Weights of a small image classifier.
Training: muon at rate 0.002, 21200 steps, batches of 256, held-out accuracy 95%.
Rows from block 4 of a small image classifier, named by matrix and row number. Rows with one number belong to one neuron. Each number is 50 + 15 x the weight over its row's rms, rounded and kept within 0 to 99. All counts start at 0.
After each neuron's rows are labels from the 100 images, of 14848, where the neuron reaches its highest value: "strongest on" is what is common among them. Only what is clearly more common there than usual is listed. The data: dead-leaves pictures: piles of overlapping shapes. In brackets: how many of the 100.
# fc1: MLP up (model.blocks.4.mlp.fc1.weight, 256x64), inputs 0-63
# fc2: MLP down (model.blocks.4.mlp.fc2.weight, 64x256, transposed), outputs 0-63

fc1.126:56 74 83 52 34 68 58 55 21 60 67 74 48 43 78 58 43 45 70 57 51 40 59 39 61 57 46 52 40 30 34 43 36 28 24 62 64 61 16 60 64 62 23 40 25 57 46 62 51 51 48 32 64 36 38 67 61 52 65 44 41 29 54 70
fc2.126:37 40 65 43 51 52 45 70 49 65 54 70 51 48 33 27 63 44 47 65 72 43 28 28 58 61 44 58 29 46 20 34 60 43 44 33 31 50 46 74 30 70 64 63 15 26 75 43 44 74 47 61 43 30 43 67 25 50 60 62 44 56 29 33
strongest on: mixed sizes (71); dark (36); earthy (34)

fc1.211:44 56 33 72 63 53 53 73 50 52 56 27 36 55 61 34 57 50 54 37 46 62 38 62 37 69 30 53 76 52 51 72 75 62 99 73 60 53 49 89 63 32 45 65 67 53 68 40 47 57 38 43 47 52 35 72 56 33 42 57 34 54 35 56
fc2.211:51 40 72 35 83 61 44 59 51 76 48 58 56 64 89 43 74 66 28 32 47 38 63 53 65 36 55 49 50 54 69 37 77 57 61 36 65 78 48 56 46 68 61 41 46 53 41 66 30 56 48 82 39 70 45 59 21 52 49 44 42 43 61 28
strongest on: textured (91); large pieces (72); cool (47)

fc1.12:49 66 63 35 77 56 55 46 50 63 41 70 40 73 27 52 03 65 62 35 37 55 48 51 54 60 24 58 44 39 47 51 40 65 46 48 67 64 34 36 44 36 37 36 24 46 55 71 47 46 68 61 28 58 75 59 68 58 28 72 30 67 60 34
fc2.12:53 42 25 66 62 44 40 41 87 48 23 54 53 43 59 66 78 55 18 71 13 60 42 35 25 50 42 68 37 35 49 52 70 43 57 58 57 53 47 39 51 25 72 57 29 41 50 52 34 46 34 54 65 46 54 60 35 66 64 71 45 53 74 42
strongest on: grey (40); bar (28)

fc1.148:61 65 48 62 52 45 49 45 63 49 51 58 49 84 29 45 66 63 37 27 35 47 39 73 48 76 81 28 52 23 56 50 72 54 64 59 65 49 43 54 65 66 39 78 60 81 59 18 48 58 44 56 56 32 39 39 26 42 42 65 59 66 57 70
fc2.148:45 39 42 57 74 54 37 62 44 54 81 49 27 49 38 67 72 57 44 38 45 53 75 48 58 55 20 44 51 51 32 41 30 23 18 28 71 51 54 62 33 62 43 38 50 38 64 74 32 68 71 44 26 55 30 46 37 74 42 63 53 51 35 68
strongest on: shaded (81); large pieces (72); grey (38)

fc1.183:43 53 31 13 72 20 40 44 49 33 74 20 48 68 58 70 33 67 52 55 39 52 41 64 59 54 46 37 46 69 78 61 67 40 69 55 64 41 46 58 36 48 68 54 50 24 49 54 47 49 39 58 65 54 52 69 54 52 82 66 44 54 19 73
fc2.183:55 71 66 56 31 30 44 66 34 29 51 47 58 46 36 49 34 56 73 45 28 50 41 72 47 33 33 53 74 38 42 29 46 72 47 42 43 60 27 76 85 60 70 21 28 46 54 55 61 41 69 61 38 59 54 54 35 58 36 30 33 34 48 27
strongest on: textured (95); large pieces (74)

fc1.248:58 49 31 40 84 50 47 61 58 41 82 33 60 59 63 56 50 65 51 51 25 79 48 23 30 66 51 59 46 30 71 45 66 25 43 26 53 73 34 40 57 41 42 43 47 41 66 55 51 80 54 44 43 37 36 88 45 56 67 29 54 51 45 60
fc2.248:59 60 83 67 49 21 40 68 51 51 78 67 49 64 11 27 65 61 29 46 42 54 46 52 63 39 60 49 29 50 51 57 31 67 46 31 40 45 43 61 31 30 46 44 27 38 69 31 20 55 52 66 58 61 66 60 46 52 45 44 54 30 58 74
strongest on: shaded (83)

fc1.176:67 39 35 37 49 65 47 55 75 44 34 43 16 67 54 44 10 63 55 38 56 47 36 50 57 37 42 36 49 73 51 72 48 60 37 38 51 43 61 13 56 25 59 58 52 55 58 67 38 50 80 43 71 53 48 52 55 49 50 24 33 84 48 67
fc2.176:63 47 51 52 34 72 45 85 41 45 47 24 66 54 28 55 50 29 65 44 44 31 35 45 54 47 22 34 76 40 57 54 35 29 57 41 56 78 42 52 44 44 41 35 57 51 32 42 54 57 68 32 51 55 47 58 58 53 79 24 22 63 89 40
strongest on: textured (75); grey (74)

fc1.204:66 36 41 69 73 45 52 50 49 34 65 43 37 19 71 37 51 55 21 24 43 40 34 50 55 51 48 49 43 66 37 37 64 32 40 45 53 62 69 62 68 49 61 48 45 51 62 06 31 35 13 70 37 70 47 61 50 43 75 53 46 59 39 35
fc2.204:85 42 67 71 38 43 64 36 59 44 65 63 45 65 52 25 36 63 59 38 55 27 64 49 54 50 63 44 40 66 64 55 54 67 32 42 51 68 52 28 22 49 66 51 15 70 22 64 49 59 69 70 65 62 58 64 42 62 33 45 25 33 40 43
strongest on: textured (95); large pieces (75); warm (40)

fc1.252:53 58 44 37 36 67 40 72 43 46 53 55 55 61 79 35 68 61 47 30 45 50 52 76 66 57 54 27 65 55 52 38 48 43 42 49 51 49 49 63 25 37 47 56 32 83 22 32 74 51 43 24 38 59 55 65 75 72 58 43 22 41 51 88
fc2.252:50 69 38 45 57 56 48 66 44 59 60 49 35 32 52 29 45 57 52 67 52 60 62 48 30 84 43 57 76 84 85 59 69 53 47 58 52 65 61 25 62 64 32 48 44 66 38 74 57 37 44 73 41 33 49 41 73 53 66 69 27 30 60 68
strongest on: mixed sizes (93); shaded (80)

fc1.160:59 72 49 57 42 54 21 55 59 56 36 83 62 75 35 22 44 63 46 59 53 58 63 62 50 69 31 37 50 57 16 45 80 58 48 48 42 53 51 25 61 26 73 68 57 39 51 54 47 43 41 55 41 44 22 44 59 38 51 90 47 68 35 53
fc2.160:39 38 37 35 15 50 41 49 41 62 47 65 54 61 52 55 21 71 36 56 87 38 71 50 71 60 59 56 58 49 41 63 50 52 67 73 46 35 36 51 61 58 34 16 21 61 55 36 54 44 42 37 46 60 58 69 16 48 22 45 64 40 64 43
strongest on: grey (67); ring (25)

fc1.186:54 59 50 60 87 49 61 65 74 29 48 22 44 47 58 28 46 62 46 40 52 27 42 48 43 38 47 51 56 71 55 40 81 40 49 55 60 51 78 58 55 73 55 53 58 29 52 36 39 02 38 50 54 55 58 54 71 33 43 40 48 83 33 56
fc2.186:63 47 62 60 85 24 24 53 45 29 30 63 20 26 29 55 43 47 51 20 56 51 50 88 44 64 28 37 24 68 22 53 34 47 40 57 61 38 59 59 48 53 62 53 50 44 51 56 36 51 60 68 42 41 43 64 48 67 60 59 61 38 47 72
strongest on: textured (100); large pieces (95)

fc1.45:29 22 37 47 32 55 33 71 72 51 25 34 40 49 61 72 74 47 22 30 64 46 51 63 61 59 31 52 46 39 75 33 30 62 77 63 51 56 54 48 64 76 64 56 20 33 40 55 59 46 49 47 63 44 35 45 35 67 52 49 42 60 61 76
fc2.45:43 46 47 30 66 25 80 42 35 32 47 59 76 36 27 32 49 58 68 42 52 58 62 43 45 45 47 76 45 73 42 76 68 60 53 30 44 37 61 69 54 33 40 60 50 37 39 44 68 29 43 20 31 49 57 36 73 50 79 52 63 62 28 40
strongest on: mixed sizes (61)

fc1.22:51 36 33 56 60 55 75 37 56 53 94 44 78 40 53 38 64 53 20 36 44 38 54 24 66 83 66 70 55 54 56 64 66 30 52 22 43 45 72 29 55 32 74 52 48 43 63 47 47 78 49 50 64 48 62 59 55 55 35 56 54 52 64 48
fc2.22:52 74 65 72 82 54 38 41 26 74 66 96 64 52 67 49 30 37 21 41 46 32 81 47 70 54 43 46 50 23 62 55 53 43 33 45 66 72 63 75 50 46 33 44 51 58 62 50 54 55 26 63 56 46 37 52 56 45 54 51 48 47 41 48
strongest on: shaded (79); pastel (37)

fc1.129:49 26 45 64 62 44 56 49 29 66 42 34 29 46 57 41 21 24 43 34 40 62 60 51 46 34 43 39 50 59 12 36 50 51 53 67 55 67 66 68 64 34 37 56 37 65 24 58 23 58 47 48 41 26 55 71 72 32 72 55 25 72 47 63
fc2.129:53 45 46 23 50 37 31 44 30 53 52 18 70 53 64 45 64 48 57 59 67 80 36 68 48 09 32 70 55 86 49 52 43 68 47 59 45 39 37 54 53 42 50 45 42 29 78 44 35 34 62 66 40 35 38 56 27 48 37 35 34 64 59 63
strongest on: textured (84); large pieces (74); earthy (36)

fc1.82:67 31 44 41 38 57 34 18 44 30 61 62 42 52 62 44 56 67 26 53 61 36 45 44 65 38 39 48 52 43 28 53 40 63 38 57 50 38 84 48 46 58 41 17 14 67 34 54 33 57 51 50 57 36 76 47 76 73 59 79 68 38 46 62
fc2.82:73 65 32 66 49 26 52 52 54 20 66 76 54 42 52 52 82 36 40 50 35 53 71 59 56 32 56 59 54 22 51 21 59 57 58 48 30 47 32 71 49 31 59 55 52 19 23 33 37 55 58 46 62 42 72 64 59 43 63 37 40 70 50 70
strongest on: mixed sizes (86)

fc1.3:27 48 33 61 62 55 75 68 81 53 29 50 29 62 25 64 32 80 62 39 61 69 37 22 56 50 21 45 57 28 56 43 34 63 52 30 48 28 59 34 50 44 52 56 37 56 55 57 60 39 39 44 54 26 52 32 48 54 43 56 20 53 30 69
fc2.3:34 66 47 47 45 59 69 10 53 35 43 54 43 47 48 72 28 58 42 37 31 54 47 36 34 61 53 70 59 64 39 73 45 41 63 62 65 29 50 58 80 73 74 41 58 23 42 24 41 72 53 46 50 61 28 29 61 50 83 44 44 39 59 43
strongest on: grey (44)

fc1.5:61 51 26 26 46 45 62 36 34 36 58 73 64 72 49 78 61 47 27 72 34 69 61 55 52 46 56 75 54 29 30 37 50 39 32 65 21 54 56 23 41 27 62 62 61 57 64 37 61 59 40 57 54 26 37 70 65 38 31 52 53 73 48 61
fc2.5:52 19 22 57 45 45 61 65 09 80 48 46 37 60 61 73 42 57 48 51 61 48 59 54 32 47 80 20 41 65 64 52 44 62 29 38 57 72 45 45 48 54 49 45 51 42 34 73 69 58 47 40 40 29 49 73 45 59 60 29 59 80 37 56
strongest on: grey (47)

fc1.47:42 55 29 29 19 58 52 46 67 58 57 37 48 49 79 61 46 46 30 54 47 35 55 47 37 61 69 81 44 53 53 36 57 59 41 53 48 84 75 44 57 64 51 46 67 13 28 42 56 85 45 59 55 26 69 31 56 31 50 40 67 66 41 48
fc2.47:50 29 50 60 47 29 71 65 54 39 39 34 51 78 29 40 14 74 40 60 57 55 62 71 21 42 37 51 26 66 76 61 79 41 66 36 53 51 46 48 49 19 69 57 45 58 38 53 32 63 42 39 41 28 57 70 41 61 48 64 38 56 49 40
strongest on: shaded (80); small pieces (64)

fc1.39:61 38 54 27 64 72 36 56 54 50 30 41 27 71 70 45 69 32 54 51 23 39 67 40 39 29 72 50 39 40 48 28 78 57 41 42 68 46 37 54 41 38 37 53 31 39 36 84 63 45 78 42 51 18 37 54 63 34 63 61 44 59 48 36
fc2.39:55 28 52 62 56 58 77 40 52 66 32 46 72 44 42 35 35 39 61 39 53 50 65 54 86 51 53 55 48 59 53 71 30 40 45 29 52 03 26 64 36 09 60 40 52 57 58 41 43 44 47 21 39 59 65 65 69 42 50 41 31 52 48 52
strongest on: mixed sizes (68)

fc1.249:53 66 62 44 50 54 55 62 27 25 83 82 30 55 38 52 43 56 25 83 52 42 72 38 64 60 42 42 51 54 31 61 41 39 42 36 79 66 41 46 18 57 42 65 34 73 41 34 36 66 80 43 48 58 39 31 45 48 37 63 41 52 49 52
fc2.249:70 56 34 59 60 53 62 28 68 11 51 48 49 50 59 36 71 75 37 61 37 20 52 38 59 55 69 76 58 32 55 53 50 45 57 70 59 57 62 65 40 36 54 38 58 39 49 60 64 66 46 24 54 28 44 58 34 29 21 20 59 35 31 47
strongest on: grey (46)

fc1.90:45 46 45 18 34 53 44 57 50 46 39 42 32 51 21 36 49 30 59 35 20 50 26 45 61 76 56 36 48 52 47 33 54 20 39 47 47 72 55 55 49 96 60 29 61 39 50 36 58 24 48 57 54 57 62 41 69 51 36 51 42 64 72 78
fc2.90:29 66 52 43 70 52 48 47 99 76 38 42 62 49 71 41 52 45 52 61 50 48 76 54 61 52 27 51 41 59 56 62 34 40 52 50 60 31 12 55 73 77 56 53 55 59 77 62 48 35 77 54 70 50 41 53 48 37 41 65 58 63 52 65
strongest on: shaded (88); mixed sizes (66); pastel (34)

fc1.130:50 63 48 78 57 50 53 49 58 81 53 37 29 82 56 36 42 56 26 28 43 77 37 48 48 47 48 71 35 74 30 70 46 30 56 71 56 55 62 53 23 56 42 50 79 54 65 52 75 50 64 68 64 52 54 58 48 20 65 38 31 54 57 52
fc2.130:52 51 50 71 58 48 51 42 51 29 76 71 61 68 48 28 45 32 35 41 76 36 59 59 44 54 63 59 23 34 53 57 56 30 25 43 43 30 58 25 59 41 63 56 23 30 41 34 39 48 51 70 41 56 44 57 37 82 44 66 59 86 29 64
strongest on: textured (95); large pieces (81); vivid (38)